A small image classifier, trained from scratch.
Data: trained on procedural textures in two colours, tilted and lit, 97500 training examples.
Rows from block 2 of a small image classifier, named by matrix and row number. Rows with one number within an expert belong to one neuron, the router's apart. Each number is 200 + 30 x the weight over its row's rms, rounded and kept within 0 to 999. All counts start at 0.
Before each expert's rows are labels from the 100 images, of 14848, where the router gives the expert most weight on average: "responds to" is what is common among them; "colour at peak" is the nearest of a few named colours to the mean colour under the peak. Only what is clearly more common there than usual is listed. The data: procedural textures in two colours, tilted and lit. In brackets: how many of the 100.
# router: slot weights (model.blocks.2.mlp.router.weight, 16x320, trained with AdamW), inputs 160-319
# up: expert up (model.blocks.2.mlp.up, 8x320x320), inputs 160-319
# down: expert down (model.blocks.2.mlp.down, 8x320x320, transposed), outputs 160-319

# expert 2
responds to: red (51); striped (44); ground colour: red (26); pattern colour: red (25)
colour at peak: red (28)
router.4,234,196,231,190,183,196,165,223,241,200,176,200,211,216,156,155,193,177,173,192,116,189,205,224,264,270,250,231,182,185,250,207,214,205,211,220,202,217,123,180,197,199,196,195,186,205,212,177,206,161,203,236,208,228,154,246,184,178,169,239,139,196,131,237,204,195,210,190,209,197,246,239,195,185,159,164,195,192,214,174,185,202,209,260,175,198,209,213,225,175,166,234,175,224,218,213,219,177,191,160,255,228,195,187,200,90,218,240,174,195,184,213,225,197,226,233,216,154,208,193,185,231,183,213,237,162,213,212,219,190,168,129,240,244,261,221,158,188,214,235,221,235,240,233,164,200,223,193,165,165,191,163,233,252,191,200,135,194,172,261
router.5,232,196,162,153,232,177,226,207,200,228,204,135,186,170,256,180,216,179,223,191,175,201,207,255,239,211,150,245,192,194,127,221,254,188,216,216,215,257,177,219,182,209,222,148,193,170,149,197,182,208,199,176,207,234,195,202,187,151,220,223,133,173,206,210,215,149,207,154,213,245,179,210,195,198,242,196,164,214,210,213,199,167,210,176,215,202,187,248,174,246,198,202,199,203,174,255,201,180,227,187,211,188,184,173,241,209,177,192,181,198,246,243,222,256,211,238,184,189,193,211,162,200,214,206,233,142,199,224,237,183,252,109,245,162,193,174,188,221,222,213,154,187,191,176,185,207,209,221,175,157,217,185,252,230,239,206,168,208,165,203
up.9,180,204,204,144,188,206,195,200,181,173,207,204,192,189,205,205,208,176,183,167,218,224,268,220,165,183,187,238,220,198,228,205,203,213,213,217,251,172,189,234,219,152,237,211,188,221,201,209,221,176,186,140,192,167,204,188,178,204,183,226,176,188,183,191,173,204,216,215,213,188,232,222,156,218,170,217,196,211,166,174,189,244,184,260,166,189,235,200,224,146,240,181,229,208,145,212,166,224,244,172,155,170,215,231,242,282,210,234,190,177,217,189,238,232,231,170,190,193,203,171,260,201,233,183,140,225,205,196,156,250,210,247,169,221,211,227,187,185,254,205,221,221,202,208,196,268,167,241,228,204,180,197,229,246,173,176,187,179,207,177
down.9,198,223,177,168,181,179,215,221,189,223,227,181,178,197,225,235,208,185,172,241,186,241,262,212,202,168,188,242,215,219,201,161,227,270,153,230,205,200,135,184,249,218,206,213,231,233,264,252,195,183,230,256,158,210,168,253,146,195,150,265,154,241,183,196,187,199,204,226,204,230,233,183,167,244,180,218,207,171,174,177,218,182,164,164,194,241,165,244,212,202,164,209,257,203,206,192,170,247,173,185,170,152,176,145,190,216,163,155,198,200,226,186,181,185,153,181,156,175,165,200,196,199,161,195,241,209,166,201,219,191,169,195,181,157,190,219,269,239,177,251,218,220,230,235,182,185,210,219,221,223,176,206,205,222,164,193,184,206,184,171
up.10,170,202,216,223,226,231,192,200,225,278,199,230,201,216,238,177,173,195,196,225,231,197,196,196,150,178,236,199,197,177,91,195,239,232,165,227,181,178,232,227,202,162,212,163,174,157,208,132,191,169,148,154,180,212,219,161,174,216,175,189,228,240,183,196,194,223,225,174,232,248,199,175,228,164,194,195,235,177,190,188,208,204,179,191,171,249,196,191,262,225,266,239,182,246,216,170,225,204,152,267,180,177,200,207,184,232,184,199,205,176,181,201,194,192,208,217,194,228,204,198,207,234,222,246,249,199,167,224,203,245,232,217,160,215,201,250,175,187,201,178,237,237,191,208,201,244,188,193,179,123,181,227,157,215,192,183,242,201,197,182
down.10,204,244,230,260,132,156,192,185,244,199,159,196,185,183,169,181,176,207,184,242,167,264,204,223,216,192,181,176,185,189,200,220,222,148,198,244,208,229,202,182,178,195,191,246,204,223,198,223,219,187,220,183,174,162,206,219,177,174,220,206,222,222,190,229,254,178,222,235,174,216,126,178,211,197,276,211,248,221,199,213,241,185,214,215,180,217,199,193,197,211,145,159,240,256,205,186,154,189,232,137,238,130,164,200,246,195,234,204,242,243,276,265,178,182,178,231,197,195,156,205,205,163,227,191,219,217,212,167,191,185,209,197,251,232,180,203,212,192,210,194,198,161,202,234,161,213,202,231,202,182,245,225,176,224,194,248,225,239,160,155
up.11,231,175,163,199,161,167,223,170,172,190,238,168,168,251,221,183,189,231,181,203,176,259,227,239,168,194,221,227,119,202,282,192,193,224,174,252,248,196,172,191,190,236,137,170,187,191,199,188,201,194,145,238,198,210,169,228,234,189,167,175,184,199,198,255,213,193,234,184,165,231,248,166,189,210,108,196,224,148,251,251,205,224,179,162,201,191,149,254,218,193,165,189,205,245,167,221,206,158,176,170,229,179,163,197,193,240,174,252,183,139,155,211,183,178,235,206,179,250,190,181,203,172,227,244,170,205,199,236,204,214,159,223,204,219,246,223,154,200,213,192,149,210,202,246,209,190,218,169,216,162,161,188,214,215,182,195,277,189,188,236
down.11,260,224,189,228,195,137,172,183,180,211,203,233,201,197,190,181,253,160,169,186,181,147,196,213,152,219,197,210,213,197,179,155,227,183,130,152,253,239,201,201,181,172,166,190,217,187,210,213,204,173,177,189,244,216,231,220,181,160,202,178,190,209,190,170,216,268,214,246,203,258,151,191,205,177,189,196,191,213,187,228,222,188,244,197,188,195,282,216,173,169,171,223,183,192,219,149,185,167,207,200,185,245,281,215,179,240,236,139,200,169,199,193,184,177,185,199,141,208,206,179,228,206,166,175,193,264,184,161,232,161,235,228,233,198,228,193,229,194,181,232,208,209,222,180,217,194,219,208,210,225,206,117,207,189,187,218,196,245,201,183
up.12,192,204,302,195,181,228,219,183,256,187,260,190,189,217,216,197,193,211,147,185,196,132,215,167,234,230,170,228,218,210,214,188,204,180,160,212,202,227,139,247,186,177,229,218,224,173,200,234,239,249,187,200,204,242,206,183,250,224,217,180,249,202,229,220,209,217,197,226,260,140,202,171,210,187,210,247,236,234,142,215,167,234,228,287,195,190,181,240,220,164,203,235,231,197,196,232,223,249,224,204,204,180,193,211,172,162,178,184,192,217,223,172,238,222,199,212,250,245,249,197,213,171,186,158,157,196,224,168,229,225,209,189,205,209,148,269,175,180,175,187,237,218,194,199,201,144,177,192,182,204,212,174,188,231,156,207,210,211,157,228
down.12,215,195,218,232,161,191,182,231,207,210,244,175,187,174,193,205,199,166,215,277,205,245,170,166,166,216,200,209,177,206,259,195,265,153,205,177,214,88,225,218,208,208,213,190,159,210,172,262,169,191,148,206,212,220,197,210,186,190,228,224,200,215,183,247,168,196,256,162,186,259,239,260,143,234,222,210,208,179,150,216,194,224,227,170,209,185,241,223,203,143,243,200,107,179,161,179,204,147,195,245,217,175,231,204,194,267,205,158,209,215,223,143,209,203,192,176,229,228,215,237,135,206,251,181,206,171,186,169,183,205,218,179,235,150,179,202,202,233,250,171,214,185,199,217,158,181,204,191,210,226,265,199,175,248,218,187,197,195,223,196

# expert 1
responds to: coarse scale (72); green (43); veined (37); ground colour: green (37)
colour at peak: green (46)
router.2,217,195,204,167,268,196,192,222,171,224,138,221,170,143,226,228,150,245,237,183,234,183,187,148,189,232,195,179,280,204,214,204,139,187,132,212,175,214,167,205,216,163,154,225,213,237,249,186,243,191,223,182,195,218,216,163,195,215,237,167,192,179,227,180,208,187,167,171,201,229,178,198,181,165,231,251,200,196,199,214,194,185,206,217,245,182,156,226,167,212,162,222,192,188,251,241,252,210,220,207,158,216,161,198,179,240,184,238,236,221,240,186,190,185,165,216,193,174,209,232,154,225,202,235,195,185,210,144,206,241,197,165,168,179,228,234,225,186,186,235,230,211,191,245,226,150,164,148,232,191,217,216,195,214,170,192,189,192,176,232
router.3,196,219,201,126,181,178,212,170,152,180,228,184,171,187,192,206,221,195,215,232,184,207,170,217,212,149,215,148,221,205,177,211,194,206,248,176,141,169,236,161,229,212,209,224,144,233,210,224,183,194,218,231,190,191,171,202,225,192,172,216,199,224,215,154,212,172,227,154,182,193,165,252,152,230,201,183,192,189,254,217,252,123,214,182,193,223,202,186,168,178,188,196,257,128,238,224,226,186,126,139,191,242,187,166,242,281,189,187,188,182,178,223,219,175,234,163,229,225,200,211,244,190,183,250,241,157,236,163,228,201,159,151,204,149,192,192,262,190,235,228,234,189,203,152,180,207,213,246,201,192,222,208,156,180,275,194,225,180,216,215
up.9,209,228,216,211,232,143,182,223,227,201,220,187,270,245,173,241,187,290,217,209,246,232,255,207,194,176,200,210,172,249,181,215,182,205,199,198,144,160,206,226,165,197,210,234,187,189,169,208,192,219,178,213,216,196,178,177,228,201,247,181,192,244,219,179,193,183,216,184,229,153,176,169,212,189,166,245,232,190,257,189,159,230,180,221,175,164,219,195,255,158,243,174,206,160,224,198,217,201,214,194,197,211,213,235,217,173,199,159,164,170,210,199,216,174,163,210,200,212,184,219,175,258,182,196,192,231,202,223,198,190,243,236,190,221,159,211,204,194,237,186,193,218,226,200,199,223,214,148,165,136,199,183,245,194,217,182,175,225,286,224
down.9,222,172,180,242,207,203,189,180,249,217,221,185,147,205,165,206,219,154,238,266,156,204,150,194,210,177,232,190,240,206,249,216,191,171,238,218,200,234,207,212,158,172,267,186,215,257,216,201,218,194,242,241,225,167,241,222,173,203,165,189,179,206,188,204,188,171,189,217,217,186,259,178,215,183,187,162,178,180,189,161,169,199,251,161,157,194,198,202,150,209,197,286,196,193,230,176,228,205,202,227,204,175,197,219,172,230,139,226,237,213,227,188,205,206,235,183,239,214,195,152,164,166,213,207,190,134,219,180,222,192,175,190,231,187,164,157,221,202,137,218,246,180,154,179,227,171,182,255,207,147,206,171,187,199,171,132,298,150,227,163
up.10,157,190,214,196,268,180,210,233,208,218,216,242,173,170,217,220,210,232,213,215,243,193,191,120,231,185,261,221,242,249,312,169,157,229,167,176,218,193,207,142,244,217,183,187,198,198,248,189,188,218,214,180,209,184,202,174,224,230,216,204,174,168,196,218,197,214,199,161,225,196,233,194,223,219,176,213,231,179,233,222,175,175,188,205,217,150,168,213,214,164,180,212,205,203,225,195,238,221,186,159,255,181,177,166,178,215,198,196,216,203,189,243,203,232,200,159,170,230,187,187,185,216,192,173,216,223,227,239,140,179,202,199,170,285,208,271,185,214,182,215,207,191,218,230,248,190,167,180,220,227,171,158,196,192,141,156,165,149,181,171
down.10,204,247,190,197,244,230,187,210,206,182,183,200,194,255,200,196,178,221,187,201,252,209,117,144,177,210,175,226,228,170,157,197,178,173,197,251,157,245,163,202,212,209,160,252,176,174,172,200,225,196,153,169,217,190,162,226,186,119,222,213,176,210,222,203,182,204,239,198,122,150,165,170,213,173,177,211,183,260,217,185,153,222,171,182,168,214,185,178,152,202,204,269,200,148,216,168,220,176,163,189,145,256,207,224,150,197,183,214,195,212,251,181,203,169,182,155,250,221,183,197,258,206,178,188,174,185,200,221,182,209,223,169,163,159,237,265,197,164,253,169,180,224,168,224,176,123,217,174,206,194,187,196,181,227,216,230,168,220,226,166
up.11,254,202,188,172,178,221,192,158,194,223,214,178,178,147,212,249,241,211,217,145,191,263,192,172,193,190,182,209,233,264,219,223,150,193,233,209,174,187,237,210,191,185,233,187,245,161,165,182,197,200,196,193,268,247,154,162,172,176,180,187,157,187,192,220,176,135,195,170,125,177,211,229,225,232,162,189,186,195,188,188,158,205,203,178,236,169,236,208,141,230,235,212,186,228,230,190,124,194,240,221,217,211,203,211,192,164,220,186,214,190,173,221,210,233,160,221,201,120,202,203,167,205,253,163,227,180,242,185,205,238,204,193,214,190,170,233,152,161,226,251,175,194,217,174,199,235,195,173,201,208,168,203,151,197,185,221,229,175,242,215
down.11,199,199,200,179,252,209,230,209,192,212,183,188,271,182,172,142,190,238,173,165,183,171,201,169,205,238,156,178,227,193,207,170,208,231,215,215,226,243,181,168,196,156,203,218,213,218,189,202,224,125,194,193,136,178,184,196,239,159,200,156,207,159,186,151,212,174,174,176,231,242,198,161,212,197,202,194,184,171,184,134,200,192,140,147,188,190,233,196,246,204,189,191,183,214,184,211,212,233,229,228,207,184,198,136,180,187,167,193,212,263,178,243,193,180,214,149,200,172,259,186,178,201,207,271,196,188,221,185,198,217,235,171,215,248,169,237,173,186,200,214,185,202,158,151,199,161,182,215,232,175,186,179,184,196,188,170,135,182,185,185
up.12,238,209,136,164,189,171,165,218,175,218,214,210,156,171,198,201,147,147,195,217,196,224,214,235,253,235,229,237,160,191,138,201,229,148,221,172,220,207,218,170,245,184,240,186,207,187,206,182,199,141,170,216,215,216,210,150,176,234,167,177,182,175,233,198,110,222,125,196,180,249,208,159,225,196,186,217,232,204,206,241,207,170,138,179,185,181,155,207,198,227,190,214,216,208,138,192,235,180,264,214,189,261,157,251,192,206,187,201,178,188,199,161,223,141,210,200,175,229,194,168,197,222,165,173,198,159,173,185,207,152,193,190,177,260,217,158,141,176,176,163,173,204,179,188,178,215,186,212,181,143,160,198,247,225,184,201,182,212,185,193
down.12,154,213,199,215,205,254,193,246,209,183,203,213,178,203,214,204,229,211,224,180,185,155,208,162,136,217,226,177,193,212,183,254,207,289,213,190,147,259,199,196,159,226,124,174,179,241,216,220,219,180,240,212,212,247,235,194,171,191,219,211,213,172,185,231,208,222,228,170,180,127,209,205,201,178,206,220,194,165,179,259,182,190,233,182,211,173,185,168,172,173,153,205,174,176,177,219,159,209,193,216,210,141,248,131,204,159,143,167,235,222,236,196,230,227,192,175,200,248,137,222,203,200,211,263,218,214,217,226,228,217,205,159,224,188,134,209,203,182,189,205,147,217,191,210,179,229,185,232,228,172,260,199,292,197,180,202,239,179,197,215

# expert 4
responds to: red (46); striped (33); ground colour: red (33); veined (26)
colour at peak: red (43)
router.8,202,232,214,170,161,234,145,202,228,220,194,201,242,163,201,165,233,168,168,210,190,187,193,195,289,229,207,209,129,163,233,173,215,190,217,177,164,227,232,179,126,193,230,233,197,180,238,179,180,207,227,264,229,207,212,249,165,193,205,173,174,176,148,137,216,209,202,215,170,186,194,168,139,229,178,188,157,218,171,139,185,188,214,195,148,158,236,142,223,191,204,167,231,286,191,236,220,177,155,201,211,260,197,197,234,167,212,194,184,209,236,184,212,174,215,218,206,227,198,208,209,212,173,161,227,224,240,189,239,132,179,234,191,226,238,211,135,221,190,174,180,240,171,174,212,201,238,237,158,168,219,189,254,201,193,197,218,197,214,178
router.9,173,233,227,179,170,172,190,186,179,148,208,231,189,203,121,201,253,198,123,161,141,200,192,223,253,186,271,183,151,230,219,166,196,231,204,197,214,174,220,186,179,253,181,198,203,203,249,162,172,246,213,270,208,226,159,140,220,219,154,200,162,224,175,157,217,198,202,219,193,181,199,166,165,178,204,197,196,158,164,188,168,188,212,180,219,175,247,216,223,179,209,183,147,212,221,205,278,226,148,184,248,220,224,237,198,143,210,199,200,287,166,243,206,156,207,198,193,223,155,164,219,186,208,223,243,255,222,154,242,161,146,180,184,270,207,211,202,186,236,194,197,199,228,185,202,254,225,210,151,228,250,203,219,227,217,174,175,187,183,166
up.0,204,187,246,122,123,238,139,138,196,238,173,214,177,221,182,203,177,176,217,164,226,229,164,164,190,207,204,212,146,182,173,211,181,209,209,208,198,172,199,230,193,182,193,213,247,204,212,265,220,168,203,187,240,237,225,176,216,223,245,202,202,214,192,180,191,190,219,122,165,167,177,216,166,156,187,154,156,183,236,243,149,187,223,226,227,236,158,209,202,209,159,210,172,181,179,226,190,210,204,174,172,208,182,218,155,300,187,214,169,235,193,244,164,224,164,184,239,214,211,205,234,219,187,212,186,172,252,202,178,235,151,161,210,223,189,220,195,254,169,194,168,177,187,162,186,127,162,214,188,215,253,162,194,227,143,166,210,226,226,239
down.0,204,238,233,182,172,200,222,171,198,178,176,169,143,210,180,180,212,216,223,227,185,222,210,201,180,166,186,225,179,238,188,164,196,213,168,183,198,191,159,230,227,150,215,247,203,266,173,247,182,194,161,198,222,193,267,221,265,193,158,215,196,167,231,230,220,213,205,220,235,171,263,164,203,188,206,132,209,167,203,204,190,180,159,248,249,160,217,224,193,228,244,211,149,193,190,187,164,245,216,190,189,202,184,168,153,211,217,212,228,164,220,189,158,183,213,235,137,228,226,201,187,187,200,197,215,230,167,178,197,132,209,188,263,250,189,217,184,234,211,239,225,154,190,236,182,179,198,167,135,247,239,216,177,187,209,240,153,245,237,229
up.1,219,246,258,153,211,224,223,228,162,276,177,222,137,223,172,216,195,255,195,223,158,245,190,190,185,226,192,228,161,190,201,165,177,217,175,148,229,193,180,173,191,219,202,179,183,153,248,185,207,225,223,202,254,195,158,185,190,218,233,210,197,237,176,137,197,151,233,171,146,261,183,193,205,172,206,227,155,147,198,200,224,187,148,181,194,175,150,174,192,228,196,199,189,191,211,201,240,214,111,235,217,194,210,195,196,223,189,218,229,221,275,174,168,188,227,236,193,199,251,161,233,197,199,207,217,179,198,225,181,206,212,210,202,213,157,204,177,156,226,191,145,204,180,154,165,202,185,205,175,204,215,191,214,187,191,174,128,169,245,169
down.1,243,216,191,212,187,153,199,224,222,228,227,158,171,260,193,194,201,166,252,118,216,204,174,230,194,236,260,197,141,176,243,246,210,239,190,212,208,199,130,191,189,183,204,180,170,197,161,205,200,179,183,176,234,209,212,209,207,146,208,172,166,189,195,186,222,171,209,201,180,203,187,239,206,198,203,180,184,146,211,195,205,187,205,175,224,211,221,166,158,179,166,204,205,191,183,182,146,186,193,190,268,214,191,154,224,204,284,211,227,237,195,210,196,234,157,193,197,170,245,222,267,225,156,176,168,190,171,195,218,191,187,199,218,221,178,196,216,199,199,207,196,241,167,258,227,175,167,207,177,131,256,216,148,223,169,224,166,155,183,184
up.2,261,206,161,192,188,153,194,193,217,217,206,172,221,268,181,205,190,216,214,201,234,211,235,204,188,191,170,143,205,148,255,240,219,143,236,197,204,140,186,149,213,217,222,209,208,205,181,171,214,195,223,162,167,203,237,261,224,227,224,190,164,149,168,229,188,187,206,195,176,152,219,200,163,248,173,212,200,222,188,252,240,157,202,184,239,195,152,156,194,203,190,277,227,205,185,205,158,220,139,198,176,135,166,155,253,160,190,179,176,178,201,244,205,216,203,196,157,177,229,176,181,234,247,275,203,185,188,189,150,178,234,197,248,180,180,211,212,253,194,234,248,200,251,213,206,212,188,217,185,155,184,182,209,240,226,147,161,228,216,235
down.2,206,230,225,231,204,235,168,224,203,226,256,232,224,228,177,219,214,205,121,239,183,273,164,232,205,196,239,170,208,242,176,221,222,215,193,184,162,217,188,223,146,162,215,249,206,225,163,211,162,175,255,240,220,212,237,219,183,158,192,184,184,196,158,214,234,203,200,241,198,233,191,200,231,195,179,225,208,186,202,162,212,193,237,225,158,178,210,180,202,216,187,200,254,207,182,221,214,191,152,208,221,189,231,157,191,277,197,184,217,187,231,173,172,214,218,121,235,187,196,210,260,218,204,193,190,200,192,186,216,193,249,123,149,203,204,226,184,178,185,252,203,181,206,150,205,195,183,235,159,212,174,217,259,190,178,170,204,166,169,277
up.3,241,211,194,214,214,174,246,250,204,232,247,229,228,231,193,184,244,152,204,194,206,224,220,203,178,186,200,233,195,220,161,232,233,218,196,192,167,246,146,160,169,207,206,197,209,134,199,217,176,238,158,167,206,237,194,172,218,145,255,217,160,144,200,197,200,218,192,220,221,166,158,183,214,207,216,149,208,214,199,226,212,164,201,238,243,190,204,205,255,166,260,180,181,165,229,193,187,200,179,194,181,217,233,183,177,189,177,200,181,191,159,195,193,205,199,261,190,236,168,238,179,226,140,228,179,149,179,228,164,211,201,161,219,162,223,198,225,224,239,177,189,220,222,160,245,214,223,172,211,262,241,185,202,262,259,167,202,180,222,213
down.3,176,200,156,215,211,233,178,170,200,135,220,193,228,211,188,214,219,206,217,229,204,208,215,145,150,183,208,236,198,144,200,176,172,274,186,179,225,227,229,170,174,261,183,164,185,219,181,179,217,271,231,246,225,204,223,127,157,241,185,232,196,190,181,196,274,235,209,226,195,235,219,213,202,209,151,213,203,172,225,240,164,217,267,153,210,229,247,228,186,216,152,191,227,178,187,190,206,204,198,150,246,287,193,188,176,248,194,155,211,223,203,211,210,267,169,245,244,208,200,227,203,171,213,178,209,222,179,238,206,230,153,189,187,201,211,215,204,199,194,224,199,199,188,195,196,227,210,175,207,185,189,179,243,207,216,186,157,203,173,229

# expert 3
responds to: coarse scale (64); cloudy (44); blue (41); ground colour: blue (28)
colour at peak: blue (42); purple (28)
router.6,192,260,234,151,271,181,195,194,241,216,191,234,196,216,205,208,232,215,175,203,181,259,171,189,215,200,193,187,219,126,252,202,209,202,246,177,170,240,243,165,227,139,186,236,220,141,177,217,188,188,219,154,101,164,172,238,197,173,177,214,178,194,212,208,196,166,196,179,188,232,184,203,152,230,205,203,254,205,207,213,214,182,217,197,172,173,185,180,205,205,250,165,235,225,163,227,190,182,201,170,204,249,223,162,199,204,213,220,201,196,273,269,218,172,242,213,166,181,211,138,158,211,240,226,196,170,204,146,170,232,181,177,209,204,181,224,257,184,130,174,223,198,208,148,186,160,204,204,177,157,161,240,207,193,236,187,196,210,219,174
router.7,143,274,174,145,191,228,213,164,209,233,211,249,145,222,178,175,174,167,211,188,193,222,160,225,244,178,181,208,194,185,244,239,202,247,253,172,186,207,247,167,211,192,172,199,209,140,167,236,184,211,203,164,169,167,203,192,240,157,171,195,142,208,223,209,161,159,193,131,216,203,192,198,173,249,194,192,240,265,209,141,162,204,202,209,221,194,220,221,210,155,190,143,230,187,188,197,165,208,197,189,211,232,214,180,217,189,210,235,197,141,245,246,220,148,208,244,199,223,181,164,126,245,232,194,176,166,219,194,222,189,186,212,206,252,172,236,198,239,210,222,217,245,159,225,219,186,186,211,152,156,173,174,216,215,185,181,221,255,221,236
up.9,248,216,165,134,230,200,283,221,145,215,240,180,205,220,240,210,198,174,160,186,191,139,191,209,148,226,248,181,223,194,138,157,208,193,217,202,202,200,224,194,213,257,156,196,212,191,154,176,236,209,175,225,203,179,175,199,253,126,186,182,165,204,184,123,183,194,187,239,217,164,256,190,222,188,188,207,208,208,200,213,227,182,182,255,190,211,224,233,152,174,219,222,222,191,209,184,163,133,210,205,184,209,162,165,252,185,216,189,155,210,232,209,219,189,216,200,182,188,206,198,239,195,159,232,211,190,191,179,209,168,238,185,216,179,185,251,200,160,206,191,189,145,248,164,200,208,177,173,212,191,199,227,148,269,203,165,235,248,189,187
down.9,184,156,157,183,212,238,158,233,212,257,205,188,193,191,217,184,218,226,193,204,211,222,171,189,209,246,227,253,161,257,244,188,182,183,168,208,198,199,198,180,191,226,222,237,203,259,190,209,217,200,199,154,200,208,203,203,198,235,230,184,226,161,152,150,269,150,164,175,178,180,190,195,206,198,128,182,227,202,156,168,192,238,231,201,180,207,176,230,167,192,176,164,262,177,240,233,229,278,166,219,229,216,212,222,162,183,187,193,192,189,219,184,202,225,144,207,166,198,180,174,214,188,175,243,186,200,233,277,209,181,175,178,197,244,197,159,292,191,280,182,189,179,210,176,198,181,245,226,164,264,190,228,191,189,181,153,208,203,225,154
up.10,146,196,156,217,134,214,185,154,220,210,223,213,178,244,195,209,172,190,180,222,222,241,183,227,144,190,199,192,209,238,210,174,186,184,197,234,199,193,175,202,211,209,176,221,268,254,198,199,216,200,153,197,247,194,159,196,203,235,237,188,191,165,184,213,263,192,224,246,174,189,169,206,179,199,211,163,212,193,240,162,135,206,183,248,169,262,185,173,195,197,190,168,204,209,198,175,170,154,224,293,173,188,186,147,233,222,172,164,179,199,240,243,210,172,198,246,212,214,139,181,223,132,226,228,225,205,164,151,217,170,222,205,197,201,221,200,138,250,158,247,275,187,220,169,197,224,172,197,149,251,128,193,185,256,193,239,168,232,126,208
down.10,165,251,228,167,172,214,206,197,186,258,199,183,223,232,205,194,164,163,199,190,210,132,109,197,188,192,228,198,200,204,192,192,253,227,157,169,189,232,213,176,197,200,201,206,220,159,180,226,209,240,160,225,151,189,176,196,211,184,231,239,280,218,209,181,238,213,133,269,209,225,212,209,196,174,212,185,178,205,153,218,231,178,153,144,255,176,198,237,197,185,207,172,178,190,264,206,203,166,198,253,192,168,180,284,206,188,208,245,160,149,208,241,190,214,218,164,148,222,244,263,131,210,176,180,160,207,191,246,227,230,218,210,273,167,221,162,132,216,213,230,187,237,214,234,265,213,209,253,237,205,222,202,194,164,211,208,182,193,169,214
up.11,149,196,176,125,218,245,222,192,168,234,197,174,223,210,246,168,217,237,175,227,209,192,181,216,193,177,171,254,172,168,264,201,186,203,174,175,190,210,203,242,222,227,172,207,236,256,237,174,185,135,173,205,187,216,229,193,202,170,193,215,176,209,207,151,204,218,210,165,242,169,222,262,177,194,183,190,250,182,214,190,171,198,223,155,200,212,179,261,159,209,219,270,209,179,232,246,235,218,153,194,188,192,142,165,162,150,207,228,161,157,226,223,213,195,186,176,230,227,183,226,173,235,169,237,168,211,189,188,189,236,194,165,181,174,168,177,213,206,214,178,231,283,159,226,177,194,172,204,171,210,196,206,162,242,193,250,203,206,205,186
down.11,182,214,203,235,229,205,191,236,202,215,205,202,181,169,181,189,209,167,192,124,154,218,210,215,179,196,234,174,174,190,155,210,253,227,210,202,205,183,185,198,208,230,272,196,189,204,164,192,178,195,218,203,170,165,201,221,246,227,204,200,205,248,188,194,209,235,175,144,192,223,218,171,206,216,190,166,268,174,151,211,227,212,146,200,175,243,204,210,227,166,185,196,198,190,236,242,170,189,216,220,292,135,273,179,213,189,170,186,229,234,233,155,215,184,212,171,219,227,156,140,207,270,210,198,170,247,201,161,205,228,200,219,220,216,235,210,216,203,179,181,151,160,234,196,153,163,216,188,150,200,248,158,198,179,201,211,155,192,174,180
up.12,236,237,190,203,186,182,209,142,241,141,243,212,180,224,171,203,200,188,147,241,175,187,186,209,173,187,158,176,250,210,276,218,203,183,195,190,280,161,175,227,209,236,187,212,189,198,213,222,186,191,200,202,216,192,216,166,216,178,205,208,196,231,215,237,189,232,196,184,193,164,214,181,219,208,170,240,226,222,228,228,195,221,157,194,192,192,215,232,174,219,174,219,204,251,173,229,168,228,183,171,199,190,163,158,219,189,217,160,225,224,219,228,200,210,224,176,255,195,198,228,174,202,189,185,189,231,124,238,168,180,221,160,189,175,237,146,198,167,205,162,176,230,204,235,184,241,208,178,168,192,257,189,235,238,243,145,177,241,242,172
down.12,165,186,236,202,244,274,146,190,219,195,181,159,173,142,231,214,224,189,262,199,139,202,209,213,228,184,214,219,183,212,176,128,205,202,241,180,236,231,194,185,204,207,214,193,263,203,196,250,251,188,220,138,209,218,215,204,200,198,219,184,178,184,174,174,236,170,228,159,253,196,187,190,201,188,223,200,165,180,219,235,200,218,229,188,232,211,140,202,227,181,180,214,242,258,205,202,202,181,169,231,201,151,157,151,232,258,150,171,210,197,205,219,189,201,168,225,223,266,163,144,224,162,215,177,219,180,244,175,210,248,193,183,182,225,195,214,191,203,264,236,176,162,159,176,196,193,183,170,224,198,191,199,187,206,220,141,208,234,210,220